From a checkpoint of a small image classifier.
Model: 2.71M parameters, arch gmlp.
Training: soap at rate 0.002, 14000 steps, held-out accuracy 97%.
Rows from block 3 of a small image classifier, named by matrix and row number. Rows with one number belong to one neuron. Each number is 500 + 25 x the weight over its row's rms, rounded and kept within 0 to 999. All counts start at 0. Numbers have three digits each.
After each neuron's rows are labels from the 100 images, of 14848, where the neuron reaches its largest size: "colour at peak" is the nearest of a few named colours to the mean colour under the peak. Only what is clearly more common there than usual is listed. The data: dead-leaves pictures: piles of overlapping shapes. In brackets: how many of the 100.
# u: gMLP up (value half) (model.blocks.3.mixer.u.weight, 384x192), inputs 0-191
# v: gMLP up (gate half) (model.blocks.3.mixer.v.weight, 384x192), inputs 0-191
# out: gMLP down (model.blocks.3.mixer.out.weight, 192x384, transposed), outputs 0-191

u.78:545517492476502521503482519488507506498515476512501485495528498501499505472478531512478534548511527528454496455505477503487453484462499510442454482503491501516544489494539468431503441521555493531531521517471549524465517501502507512474464547533498499504488519515525518441496519548530520518531517514447521515463484520488544523521498524475491518519530481496557511471502472469498497524488499525495486521517549511465489490473521524505494481486517489471490531505547491492503529509506529534465487518508477505532517471548504486483508503498526480477471525493480490492467520482513460466
v.78:490464528531508473518538524446516502481498448499463486507466484476513471492519492504498537477503526507538496482549519504532549472496553474493487552519521483478477510512501546486519541529485538504520499472482506472483488527467498471478504504520494484531486510499449517491511485482498476544528516513516441516520554495478480526483476430473492474498511521539535491536470514508522535515487555483512494484469447528546519523487504486466517500486522515483559454538465467520495479488478492512512512493477496502513503502474480511500540476536522517494534479491487497496535522512502506483
out.78:483498525525523527476499495485514475541519486535471526452530511512511525520479439508519501521484514516488528569492515535475505466516498483517500510516534524505442510474508481527520522506474504502494490496517533470478493524504492497510514523489512471453503476524479452535539488485467483507493470516567532466488525501529461491472498494463496493520500524517511509511505495532540490500468519485523498469550538499526514532461462513476463485497484545512465530531481452486483505455519463460493431501500467462481472477523489488513504485449485522519489491515511474496523476508449514499
colour at peak: pink (26)

u.155:510539461492466524521486488480503515519525490450497477519496490495486476475531490497532467516476510501492548501523466510457541478523451484519478493528543496532529466514471521495553504508524454487487484462511472504509514473481466478523501505494512511509518504535519492476555473478468487475503482549562461473502520484524502483477530483516494474496522522443505521511529521434490524453510462517495512519477501496484463487490531494493564483464543500517504523503521486525501487525493488514496513507537512513462547535482459494483513488476498495494530533553495548496535492476531508501
v.155:486537465536491467484483488487505479473518532521516509460516509528529510523477508495496508580526497460536447472517538510481498534516468502534483513505451535492466505516499460516487522547551504534554477483499484515536501522502470505489502482555503473485476464503534481469484516532504506469495483462476463494463499526483484520490506528508524541502472488480488455502485517491500507487502491484516503496497525512532552574492477542555493496493523435515477489512498529520476494500510500486520486469458515533515509451493475529508501503509520504533477493499514487470501461477494472480
out.155:508475497513494512464496491516467510518510503529491513506541534476528496507499551495471527479530470498468434511477517462518535492524481481446513486533444477518456465449542457492491489537518521494506509508497527535507507534468501494539518522521476508490513530516510469446521511508513534469533510511536513457492466523519430538501484546505488478501472480474483453499525516490485497500505511496543531502501512498495516471484457521503494457511484483483479523461514459491503577529482504479502503487501486523487493514500521522489423509512481490513497514481501487491458501511536496485
colour at peak: green (31)

u.311:500516498507518547456464515551495533457439507496538492522496521501524517467510523502501549521520507517507537528513516486503514465501481489461517540495522493489474458469479468494474522491512533487543460495498474506508505467537484431488484489534481514515485532490469516497522471514471501526546478470514495472534517493473519527469510510490496484473485504538479479496497497537492499497472501469497529469495470454475545504498474477465539506439515496502501509526516487505493511520511504470514516491531493522481460492480531446496463547507531479478495508487456560447493501529531480525
v.311:456493532494522494490494517456536446507498519483452530496537524489489501522450550537480466481464499514504488464485496521525472493501540507526476522540504521519463543506455512512501464501506490452469516539500509458513516537443529533501536467540475520468499464489520492530495488531451479457482508490510457481495524471488494532539495503564487470507509456485499440529492523494510490510488478500480459516505497500503482489526536504495495503501475522504500511502460490542515490510484483492501507495493480491537506482501498485488507535513456416521485483518535494487519501486497514468
out.311:514488512533465446523531541460509528502513513487488574534495509521479456531502488502513504513479462549476475471488528486491495457477490487495456529486486482469528497536496492509534499524505507518498473490542514472506523465498480502508517483522523508528521476511484493527496518500556484450499509532520543516437512497490490445527531525488534487530489504509528522481487510530473506497521525490492492494486520533528499449489509528505526500516479461503497496467469486546501498528511469529521445469492498487548504508494531516526463494508489508473563509531540491454476506502464527538
colour at peak: green (29)

u.228:455488521474471482526532510481534487526491502506551508511488532458504511502499505456499516511496482489497500483485529494477518466517509548443487518408479503492481528505497491489537522494486439477526518508506525455478524494499491499479517509532513507505478484456501512513523469494507519501435511523493544468499501521510497508476518522448499470527511472500496565486495541502512459523498477519519507455533487527488510507510520463521477465484513535467495562502549488496516498476512510483481515475474516507524500484513499504433508530484477495507477481439531466511495445517492519493
v.228:511522526552493469478509497503452510501507507507502514527539496490485495514500505539488510548526484464459489469536502482488511503561486507522475497486481540511470506514529477484506486499499476518501440486499462523516487495492539493487483515519434507476447496505509515534490511515527486478532458537460472453549527502464469492555484493518495479462491488476525450487448503473474447513507499487488485481500494489535497520486486457498496503499502485513521479488500549494450551502504481513477522483499491542474522505506515540462492486509476515536503493469450535473451514467518535477
out.228:476529511461533495504453463499503500526475501488507489454516525550473523496512509501531483468525503516533520482529495496474508491485505478498541550463507512474521548514537526457506469523518534481447490465472509499497497522539513475542494477493495512478498506512485527473521506489540492499548502476518542458508507458503491514526567490482491482554467470508526519498489447537503508507552527486530501490490505507495497544515440510482508491507483516523468471503459449493500481481499510531506501509482510508529550481452538516528485513510505482451510474532516490469494478452489500519
colour at peak: pink (29)

u.37:524515446467485506501510510511499522479498488515492448474540495514478492472487516483477537473482512513503492485541538498498478463558495479507504554540548507502460517485529501510465529506473443512501484523503514499468524500516443520479497549491512529453474516475508478527474503534494548525457541528495510507454496493489493522496499464485471507513521509504524506503505462458473496504504533496495482512525479528499503444479517513496508493518455501534477513504547505446480529525489496501488486539486498519498471463489504552469512547451512480503560513550514523534501498511495492475
v.37:477476481495538478508501502506542477475544478495520560537475494532529511471501500526469458528460479500469525489516476479476478481522515485517495497485433495522509516530526503533496473493511508475508511508494480484531502485472493482522511475529499520522518491473518501474514462520487514442516506506469482499463516522530520486476516535520571522486460486511511478461481474522505497508507499496528506505482439484490521539503512488461495488503560503521483520502457526483513520465540455513549509476431525514509512483535538476484468506544485518510483541498528516498475443530521479494
out.37:470482517495521542483479434506487478504499506514485488534504490483515521544473460513477510500533522497485506558458542514533519543447487489494483505450514495500505500512498516472499493498532540520569499509513481491545505502536495550455550480531527431517471483491528486481430505510483480511517482504513551480520523474502542479482460534477489528498471512492556510518497530491504517493524496466567501554491531495511507535490472484497456504475493467507501504517495481511495492547544501520506497485491522502495521513507498506495527512552511488498507513485503506484510525493490477529
colour at peak: pink (25)

u.192:505500499494516466525491486461469513505521498496466473493513505515454481488489506463479491499441518548464510512522521498531518504512450523455476530506530510482533530475517465542464509541463523508483492496492482507549467535488473508461495508490502506467500510493515517492540524482532490501495506453519474463486496457446484477489534488488501451501553480499536492491506482531487517508470511498544462511525509522466527468536513497509522487459505504519514515527430531485523547513525471502568484548458488544497495479482495504487499524513509547481516502524477487486486531517506527490
v.192:480489555502509485525561504541494508507500486502439549482519506473505526504513481505512470478495482495499522491521487428481513487490504455527504500468486531513513524510492487467530528458510492516489490468549487502505517499502478484504477452482508494497526490507499526492499495514499510497478524529503461513504508512466465477512485491497430508528457529513459467503502459503484510532553528505552512555452506445499508477500477505463471500565493519511442493471495462517506473509518511491487489532513503463482480511472518473530489505499527498518472506478480520500454524525475446539
out.192:512512521471482526467520478497496494469499517481475488468482538518518508504512477536493514495505546456547498460482500497531461449496492434524539512532488468538485477474533486451518483504498515509506466471487542505469540484536492464538514501511508471565493469542489475493494527553469511538510490496523493532490506525534511526498470508562487518524492503500522500523502494476504515462511549480477525497492514501488484491514463525515518528548520464472518522508519538448499494477499470493517527491537505480502527534520510474527533520526486469506539535524515493524476532501477466514
colour at peak: grey (69)

u.112:461500509523465517514530473527477511474516502487489544510488487508537496484546558480490503465537508505510543536487502498503529552464503489505549499511535455496546506431501517506510485487537544470492484469511516506473499488488488497541507516551474494485466432506492509510477518537476480496530459500490487519536464501542492538509551489468547554493508492501530496455506539502501538495458528490503510534503518498514497506494524516487502486498508527487528482505462471497467476495521517483555504490526493549496528476514490503454498466497487476515521510486499510510506507523552524533
v.112:518476523517527492511490463478524481513512481485492487498430496494489477521463503505485519492522538490493474516532519467520486502496500524501469495513502494480474513482466478522496517490507543492521517489503512497525491489483498510554467500537495499534472456480562469504504510502491551494472536562541482513483541552467463540468466516515512471505547490555480482485550527504542531523510466451446507507498455518481485527498495482495474539501483565509477531515491509465467512486497491507464525488457477481472520515457508484514505465507519527484527531525474535515508484501502489494
out.112:519481546474542484472467469519520523485530458505490470480487503510449521488464480495512515555529491492505471507545530458486471489518520483482479506512483495475504520517492496521471524517523476537496487509494498521536498516540505518494541502458516510520490516440501480483472481475523519489469519538513482541501457480479490452497461545467437476521504509504524484489493488518510484487487482509526455499495521540512489520470505470508531482541491452541490535510520489501529520487478472551497486503520499495505480500479531463463476534583494555483512497496470522508513472494503460507
colour at peak: green (29)

u.380:495500523498464553505455479501511436514505509480505517507508507519455495506491494441524480499471491508487518481534544489547536524519459525489546525506503490463486511484522502466491526547506468494484501515486486493444547507498521438526471470478488478489490476531531499533470511497539502485527531491560487535511493487510501561539539500469504479501481511496469510528530485469528484496485466496513504516507500474505449506499527526508467510488505511523490504520469491496504513551539511495486435520451520507555465512482529529493489469532484477501488472504494505515535524508490531523
v.380:502516497527488436470494569522474495463475502536512471476531459479487487488516475506474501501476515538458510497511518518489482499467525498490507476527505503491478476503481515520504499491520459445482523512501509535518508559520483482523542522485476465551474483539476490518473488520457493487491515520562504514506502518528490496443509516497494506470538526478512460517492526545484494533503490452510499442429521527550512526501499502512518484526487515513520481494489528519470483518511515501540511497525470484447519532514497497516486515525506453476490491516438476525504470510497498466
out.380:534451464512511484529470504495524542554452485488527493457510497503499500477532484539482491488509485530483430476511512461522504488480509541473514489466502536522515463489483525486500496484510498513519480437504509484518492506517479508495512495491488515504495525511482550476471486481524538520486503487505501481512559471558510486455449497470471553498511508511545497482464478508518487502546538464514527513450490536499533538492494445493508479474518499504553497504483509477474462465495488505501500493487487504487475514516455495499521538494536468540496465507482484506502502503473568482
colour at peak: green (48)

u.266:465484516479469525545503500518522531479506473498495494510531485441496512509490517429479480520546498481489502499513451452550480462483525524476524521484492522521472505538485498481519489508468474510509495526424497497496514540497492471544504484507506470485449518487491502511493475471516520529516494506488497491499479475494508504485505503510518484499478532496545490545473471520506478482510470499510433513427524499507429497557521519513440511476525519505496540479485509446464518516540466496504495518545516539505497477493490488474492514521518517514469464504517465505493499502517479488
v.266:523483511490499505483521503514520514515496538498502507524480486471489458480511497515462592525511525508519472498515514504486523497500479472485471490483503469478463523536471516527537470518505480502513488482505504510510452480497497534538479493497523527504474497509497473500495472503519437507510530476489502530476463536493503566490514479465463521553495483473505481493520525501523457490470493467509557502495530546509510475481478495494535503485479535481500506520486462506446453508486473509520508442449488492453508535506489428506515482482496527511535502451528506465515521468499519541
out.266:509528532510500490501500472534479525491469503485508513473486506503505490471472471496498433542511500534473532505479551546518556520505496472505526494486538449496468522500512515486544499513519465490507505455484479521510499469470518516491480552507478501493505506497528500521503521515519474498542508497484508497545535506493500479517505483490514509500500509542512517481471561548538465533464524508476509480510472492473522512446545557478520499533489461508460487541482477518451434511530491561464498461485496521508496469494528501528487460510502497521526527498529501498498509505544531493
colour at peak: pink (30)

u.30:486441516488530534468536497465545506530421506514489513513489528537472508496511494496460542513479499520516499515507515456497503496512487502493495483466488494550486531503513469518501536526486488512515472471493506511505494500504504508466506505483452483465456489448488459498494533526491541489505491492479502504517529520520479463568531481487470511513535504498542520524500514486506499478499519467562466481494498522544494521556538467508509529505471477457511507488516480551459520503507514474485506471515457506484491541514508489505518524521461498488504492521454449510539451541501509502
v.30:502499465518478472435517518503426477484527505528502512476482514517512504481440472492495446505504499526492472509481473486548530500510519460477474491521443525493495499482478496454517465523516478538525530485485501520482470471495477485464499504494468539490553497528465522522488482490495508504491502515511512558484511493448503512514484543517488523532515502531482486472492508483527474501556474480460503523489439533511508500502476495493491530499466512516481507480504521504510484504531528474507495505504513513540522537517502502539508491525517495588484551514506542502519492547485478465
out.30:502514516499468425501546522488484480495517482473508546520495473508533467442515483507493537505504494529460491465492455533517535562498488516497494487517477503554513511487476501465500459476471495498509511499507502498511518553524506464508514523544514510530527498494464502459513499474451490485497487526544471507535466476529464496522484480496494497498479513483518493513488528519479521488477511499462522477466493513511516492515540490490497478504469533510448527493532457508499484447473517517516487523504518506474492432458483478463479496494445491520506456477541519448492514477505529473
colour at peak: purple (38)

u.205:501511486519488555480520482502508455519490494518544546500522487515474512507474499488516481525510513456524531483487519490506471546470498515479506490477485481514518520469524548488560451487492508508493507487476502508484506466517493483497445532532466452500488535515496527482502447543473498500515480486506439518521480504545505541493502464492486578522504492520506479471520490510478531438529503501478499520471506479521521536523470483480507489517456457476511475508537530498505468461520520539494505512524516532558536498542479536487499514515488542497490470492513527469505504527527511520
v.205:495486533501566454490489519516504476498484494518531492521518521510480461520486525514493517455516512548517448527525507488488503496496527517467491502540519492495518516453465476535467522521528514483524506498497485420515491543492506497507473482483515569471528435490525467527480499480523499534483500457499548468507487514488490482532461530476526449507523499526495496506499480498501470550500494499505524433489529498511485461482500481493510524501485522482495489519488499489545555547483489498481511512514507464499487481510562467504498475500504465511507540512552493504477496457511504520
out.205:496506494512501508535509502494511515485474539458454473496515477482504511499493490507460523511499548497492491544536453509508509520510522475520507532508479561519463465510486464494463543490501459492529489523537531457546505501499505498490547500512497493498524484449503475491499527478516482480495509497451552534509538471455523471483480521521527499485519514488531464497491502507569516522527478449555491494508490498506493473492497532494486493507541503516476506518477499501497554577498478476473480504459507482497469538496492497504546499484483474455526532549520538511524512521477485487
colour at peak: green (42)

u.240:497513513509469546468460507554478518476486512523490511508525502476517534491491493506559495490510501455485488535519513464490483488506555514479506510509509505518536494506518567486465532495465503498468494530504508496502452473506495461522490513539496520518515527510505527456459464498516535469521508461504557504466523492500484503486504486494480501520498528500505527512502510513533531524475524513524505463498543540498494534467482470446472471440488511478544455523515501530531512507510471519478477496529434515478520477474464521521487504531505488468522467505547541484522497499545502530
v.240:502513464475504479482498492496516467489485492475524497479514538517496491542497484467486503511510525504519540502528515526452484498528504485559471514528491474514478433525501509481523478459505500533523495520489458442510449456474508474483566538515477483535566481506475503493483516499483500508499529463464516502470490480485522524487466538482485542485520502534513495461525491515502572493531531475508449499459512518492529487504519524486512510537461516476498540529497511503483485519519512526541506540511504511513477455531493482503496448539510497459472480508472482524513509493474490516
out.240:463500524455565422536490468498467497525515523517498483530510474490498517522463538519494526515512444492474512487539505537503507500528484495510498491482472519494518537520520490495481465511518557466509475541486474490549519515436461507528514470492556494511518500492505491525492472494495504504536503494518500491499512537502541489502506501493541526516477516509489513467532518514504497498551495523488480518503483515487543480490489561521476488527513479494512527475515483483541521523461529446538511471489554523539462539512504496522504481535511523540506514496480479515518510502544486531
colour at peak: blue (71)

u.185:476532506497491488558512495490439509509527496505482512560510518495458485514529491491556463492511478480512474503507506531506516464458459479521523510508496485500479489549494470492493493517539491471463486503539505551500518459528479533526513512536475471449458510487475492473520499454497504505522512441488522485517524491481493537489470491487526497474492502472491508515493475472471562513503491460521519514555479477507500525487507474444475492501518503435450503499486497472482512518502461515516495480535480486528524480460509528507489520543517470529499502493543508504485535533529523471
v.185:519419502541518540479497481504503541497497479519514486538487499515505464506494455542474508516487501509529489492446517427484485505493519447478495496496499472484511512514510496561515529472500485538546527499524538474552527460509498513519510475502494529551529499524477458506489489512514475499500511472505502480513501493499478529520548477499500504553522464520481483497501518496515455442519528502531483445486496519523538503485459459473524528526484476517530503507510512505529507509499500520555484516527556488500517478466456523503486486498472513487489506501503526497488474462491534526
out.185:501508498515451500521463497484546480468528499482477498478495477512496478469506496473472493515511519527459484507472446474444503498508576515457494506526485528496529517506508520503537500509476495504556503545467488481512495509529517500492510499503489535517495532480509474510486488503467483515508508505516490489503470500525472529464511536512481559528489496490480514482477574452533464514495487512529478469463524517560529523490528497505502472541511509534459499492526455541511519458487523520464484514528494532491479521470480507525517477446525471463504533472501530480539491514480472514
colour at peak: green (47)

u.164:466481509509516495534476485501492537510465522517498491472472498476500513498497552470492514506512486450515443524471469484470486503482484524489488448477484477533465481557505545502516513525478487501521536465535543508512515563532470509512508536473499531483466520489534503476493552508488503531501507558520510496500458475491543495561479490460553493486533494501505503513505501512495497506512481524521500522495499498489522532499505533536521493507483513483536532527501491530503517543499519499488536499551511517524561485556511514492568521487479465512493496508491495542512456472497522518
v.164:515537519523507514498448531444463484476490493498490492500517458519482463478489515485505465489489489487510508486521453499484535488542488446511519491490523463516511509514512537507492490488490495496480527491444501519509503562516523499467518531470492521513472478489510495543517503449472490525508529490530460469541505513537509461523528557507535469523491514507515534504490496478478458485503558526488473507492509470510464528488481467503456473499451477462499546464494546515468465536514525503499491517486506469538470509528502495521473497481465504471481476516472541476513542519483473470
out.164:450492478496474530508538505504512461478489509509525530490509471459506533486499500493515468506494470501479520474503519498461495521534534490507523510525478525420528463519497485480474491459504452487491463530516460505516505516513457477484527508490504497503530497482469508481513498494494476496482503469479537508483534496478498495483519515468462444512508519483491518512484464465491489495461507473450533448546482481502476481495504523477475499466493515511498458493523499455534496452528465485525522504500462523545468527463521524478535478566530457514470513522475457490534482474481507466
colour at peak: pink (25)

u.176:506492541520512502542483501515518488479528471515484522424476530462441478484502541477520496500438543506481552504507501510504533521482509475489482498453508490503499534512478506494522485504505478503498495454485505528517494542473492542516520484459486428508518467471474473550516466513501474495524514506490468523509514510487499500473474514508547458465500484491532555515487518525468504547492462499507470479489491505527476509454495482501529492474493493488515464494508540535483508517481492481499502506508511485482547526491506510481489535493533508473538520486504483528482428476556465504
v.176:497508471489489484502504507484480501553527465463487463527483476512579534557506492502510480443524515507481474477536536501479518456457523450485514531501436486467522490509490479549530549505530461518496470510492530518525477480475471498519482480501521514473464519528511468473493479520528455516467478482517522512510509550510472497493532441495503496499521485524523533510498476487499498491502545519517531490485482519486517503501466522518499550515512481502510524517473510468503448468504500501519479528485472535505488476483515464491526475490494481498516535481460522460500544481527508523
out.176:465447489535475496479488519513498501489480542511483503549479461542510501496537504502494507497507528465532540505487496480505480503501495527501487478463522563527518545508475495512502532495524504525501489517487512523502516458524548513507443480483506477533489547487558475455509453487506478470488473467531539515504534515481505517512516480517517446500503451509529469487521482503510487484531537451498514536514505494489552500468511513524530461495509487520507523523462473527557468494537516521491459500484503511475466472542507509515494529493502477515494501451494496441504524472467487484
colour at peak: grey (49)

u.344:521474494496504495533499479493453499472487466498495474508458534440541483498480462497500478530477518501484483451503495450509509501494514513524552499460538526478484491512462515497542507446494524526552471466461464484489508512509521495542482472472516479517521509478430463499473503474502459505518497514521531490512500480473478512488542463488467495489480492517464538491523478496515528541463481509525527496463528527457490512527495456482500507493507522488487507500514477501443463508495529538504505508519510524490522484464497466494498554463484462497475450513514516491472483485510506551
v.344:483468487511461469493511510455536530499531462494505481514516518492466453502483469512510453525510494495514508471468498490495503452491479530504534513513486455484507495503502515517517473503523516427462481505493485521575490489456474507501481497469492460507462465486495494520476524548451517484472496487479516489485499552531456506473459508492536486508509480502459504524522552473473500464492531521495478489482510494495500495483491527519511501523504478521436464485464542480520499527449492509497501452473516496511491518544513543503536488524533496511468527509447484500517502505461480533
out.344:460495478509481517468528496514485483479501500493490504472550466525499498507507503485485539428529486463519517516496464485458523491498481532511488487488500481507500509506502525529522522546540512502502543514515501533538509464501516499438538495492485504515533480535496491458512491529500510513490514508516457484464506493521556503491539486473500514524510476428532462476481544508503486507534469532477471472489468486528552505521484550506490489494510538511520547562477476503557465526483497457462530452487506513488531527529490500478506505533491504506517476517466475508482526489505515474
colour at peak: grey (50)

u.100:482511515531455518485495480537500477494486459507532488502487483503514502517527499471505524545517528483496497500479492525536512482460473479472490464536552494495536451523525499501496532499553473521503494446522487536473526496535467510520500562491486465514497484431491521544495495518487517480487533515502471473479527486500492491474533506515450489467510489566520509497495474519480515532483460475515472536499441481441523477471489483524473518536480528497479494511508469475482537464497499504502508476481518501520531522444496535491476469525491478529524446494531503500496478499503486487
v.100:503488523483468484534522502465490505539463491506500522503452531535505525498544524490506507452488532493518503471502506511477476522517525465512474461478522487517482457511516484504453509458490489542473501516508510488464528516467494449504504461519497478475515535531493496473472487485516526536509488473493491513485499475536489490444538503486569472524483532470540504532507477453495509532430507478435476528500511478503457530501474530489467527497500487492530501498469501490516513508509555511529505510515496464537497493500495488552476489470455488497489500534452498487533508514536512536
out.100:474522477499518487499440477475513463500515546487478538509503544503522463491499467523481493470448491530511479519493455495463498469555508498502497479535494515496524524472552452494496490506498456477495509504546462454466509475529497460485508508512500500509551501526527496463481528522519470450477480483483464512456483502478504508519473538463504498490480514466524460495534506474506533502507511473484480512513477528502486468507540498508547520485532495541523514495477546566524467505505497459524541516505480523469511485476528498492553467511500514509498484485465508523497518470514534504
colour at peak: pink (30)

u.88:500504509508508493526545430461478501477486508515515484469498469494487496486458480499478511528463582517469525526523524525512461537500474475457461490540507497521506514510492494512500497494473460471499502521527475549477481456502513494475486520509518441517497478503508495497465490481545443488512532486522503515479531510476474510532523503496475462490459482536547541476529495478514525522434481505480462525528512515525520513509497476519513529463549472512517516497505495466510489440538496468539504522492473531531481476480521507514476488510530517509504500514489484528471473523494473504
v.88:510466547529484495523517511535503535503471523520502485473514519476518500490523452488489503529472505508506496480526548473499509488530496556459507509491482498468461526507487463507455467515514500514513507521470502528503559520537471509498476463537496502484500525535511516562520500501502477429472479499509432533515491546521489522513487560538540490511541506483516458505493501506477481492458514510450515491534479533488504468558522529518497532496495502489471468476488503517521517502528520470468471534515500468496532484503469540513497506515491439449500486512507504492510514494486499499
out.88:509472479521482527474492506455523457508499551511494497492445550492497492487502542444528512544528487500503529519479510501489507514511490507552512428498478497487462496492536465521480496504530482528547484470519475509476484507505475502533492490456469504519492543541525534471485498500492540519459560442483495488523495518511552518466514497512513515506497473499435471530528466496489480528505484521466507489541474462487486500493479508520527488509525511509507464482517497526537472477500483510493489470524493539503517438481513486472508490471486468516494495489534493484505496545481459535
colour at peak: grey (67)

u.138:519523513511480537515541522531502544556497543503497518535548519563508484504485517533520507494505500497487523449517476532518497468519509469496505506518535505541544540502440526516494544508477507534483491531500495457502538472483482487453492508517497529458499494482500456493478479456481492487502516520548477553479517482485488486497493495523477470491477479471521474491511503515499506501507488490517452454500493502481501523503511448496522483492548461501487471499504521534532488554499478470523502513481504515517506513558490502516548515473534498516462530473529556492497456501470477512
v.138:517475519520528520489489490478547466491503483508491511491527511499512499493539504488470496463518489510508487550527501490468483577457504502536470503511492506471480475489512499496455488479500458507457504480509561455540525509512525496524526509497487493499547538509491528475458486485538482469505485517524538497485498463497558536516516492517486539492487525490504466473516502520521484482504522470484513465521509508520520507505498549445514505461480532463532494534481486481521510522515440503473510521469476473524470476516502482476510490459492533508460541456524461511504532541525482553
out.138:486500501526499449513524527502487491528567514502539534499522491475457501494476426495484539510479538524500513494480524540490463495475519503492482446490537494493533503501468505487480516460522509486493508513464573540511536498511465478491463524523485492488507481524544487491472498494474542515526542506526473496509484516489501498537475445473536518496502488512523466515499525478482494511500541516498512535482457502519464500476504499488500499497498524496446451483540448514504508474550535523523472455548502494494493498484512513527477502540522474530515537510480499461508510496477519532
colour at peak: blue (39)

u.115:484489541447575509497515526485495515481558539509473492521499493502512541493492491532445533504521484527473498483481523489468490521500507492466497510544473448516511524474485487499513490482530511482496506511482520506558484510499508490538503512516504511531483553514506482515532461494477527512462508544493499513527472449456467480516497451510482512451479513518492510477521468508511515505490488490526526479458480492522525500478465511533564531498538492477511535453552453484496518448524497503475553504521501480493508510523513470521514489504559522501503485503510495504519462483466486513
v.115:497503501513487493494524495511535489484508520477553525553525507460503536474489506501481560487501532469536537562468502505511526486535489492520513516519483538511525528499496499541506501498462447496510546525521497520514496491503482532483549494437496520519512484547505483551495470543488499504499525498513495507482466485503506502455519512503500470478514486509520493489497521471488473444477566497510471483549509489537476493539527488473504516463525526447528466485517504459516483498547496498544460532499485470507462504499502527509518466511489463523502475519486545488472500524536529490
out.115:503477498532497494524497436512473503522503501517475486500513468469549478496491505489492495526455527463451442448548496483505487475503495547492542520492525532462486483492534497516487492497475451474522527431474496493436522496502504486495496501461501528463521533529502465489484533464523525483475477491514506477467503497487487544557497492496481520521512518490491475520523515527498462509530512505486509488498501503459508456523522490489467473482514463520490524461472453539516495491488481498458544506504471484494543500441491553518510481520528516488516521483475490504498486538521493477
colour at peak: purple (27)

u.189:543505469483492481479520490474504541494524456466499492482498508528477480470492510499485513509485551528512424523470498461484487494558475521472497458550453476509513512507513499512498482468466491512512478502455514496549516484512505525505474508476522483501500486487462484535475504480497518483506475531514474520544516476495526518505468497528479463539508494547494503470510530536485508489519488514475433482492496484484546505500479471537526550485519495506483497528524481537498481468478516546453491520465504464510512527471490500516460546470505425484487515501482495512510548479487494520
v.189:533476515488519488547494468529498471530552523520534514531467462512515518481496463516465467517524523485473484453463487510495489482500533424515449501537526506511534526474479487532522492484470487499505503482508455521509520462429511465474492514501475542524511502465489498493457469440516455484502492468506479495486504514520450518469498489531500456519524497510491506483437479486503494470512504515524496499537518481500501457511476510500516513511472534495519461494473461519522523493506519466533493519531472515520511496526491510553476476489505489539484494471501508513517462510451505511
out.189:487488489507517461481531513487517516524489492481458469548501472499489555473495489462508502529479472490491489480536518489481474509491513511469497458524532514499481508478482511481430496451525516500481500500532460486507501505517525475533534503520472501482486516536535503485505473448480488551526545450497519508514487499534461507512534516471504482454467553505507486472553447506494503511487500528521512508509489497498511508493531526483518457513484537466460474485479519529511483531500465518523449508528496480548485458513534484526559494520536499492467511493504466496482480531519463460
colour at peak: blue (25)

u.96:489470478516497464462525491466490490459487487538492526517514494504484487426460502489497494484525541459554515515480446502511487493515515523457513485482492528524478532511455521497525487464494503483512528536498541501502493454550490489488470514449523525501504516459487557484533490500491541497540528536486488522489474506505508472529508520516506489475493515484503528486547512483531481495486524524538502503452501489443456501488523444518553503493480485464499458474513511513506507489502532534484516516491513537510496476534472512472527498513479524457493500518523471516532523472520463462
v.96:503523511527510534489503507497529477506477491497536499496467515515523534526463513500511504499530459504478478498546514544481497509459475532489503509505442514513470540467494575480473510518478511473499523497520436481489518506526549496484525497522484458511538504495457479526506500510514537441519460506548498484508472504506492544542484503511485550465513502521459457476487505490505469475497485494524484505486484500535501507502501492444466502534514517516478465500472517556490503499521510494482516501524469487494547491501493485493522509467520523542469542466470456530447503501479551494
out.96:522478523496517499564513490490503479548531477518517482479477504515496511534531520531528488540511494497474506495512543471513547468511512488463510515498508468528525517455505478494497527441496486517520507450528566527499545480479522501529475486523444490484556550501531490510476512492512500469457479503512500528535516493464494531536472480548520541465512482515491534487528524447506498459475507501476486475503514527537495475474484520529500526535460514486491528473490528519498483464472499506525492472517526497496501497501495495531528520490521483545515526493487507528518497463464547538
colour at peak: purple (31); blue (26)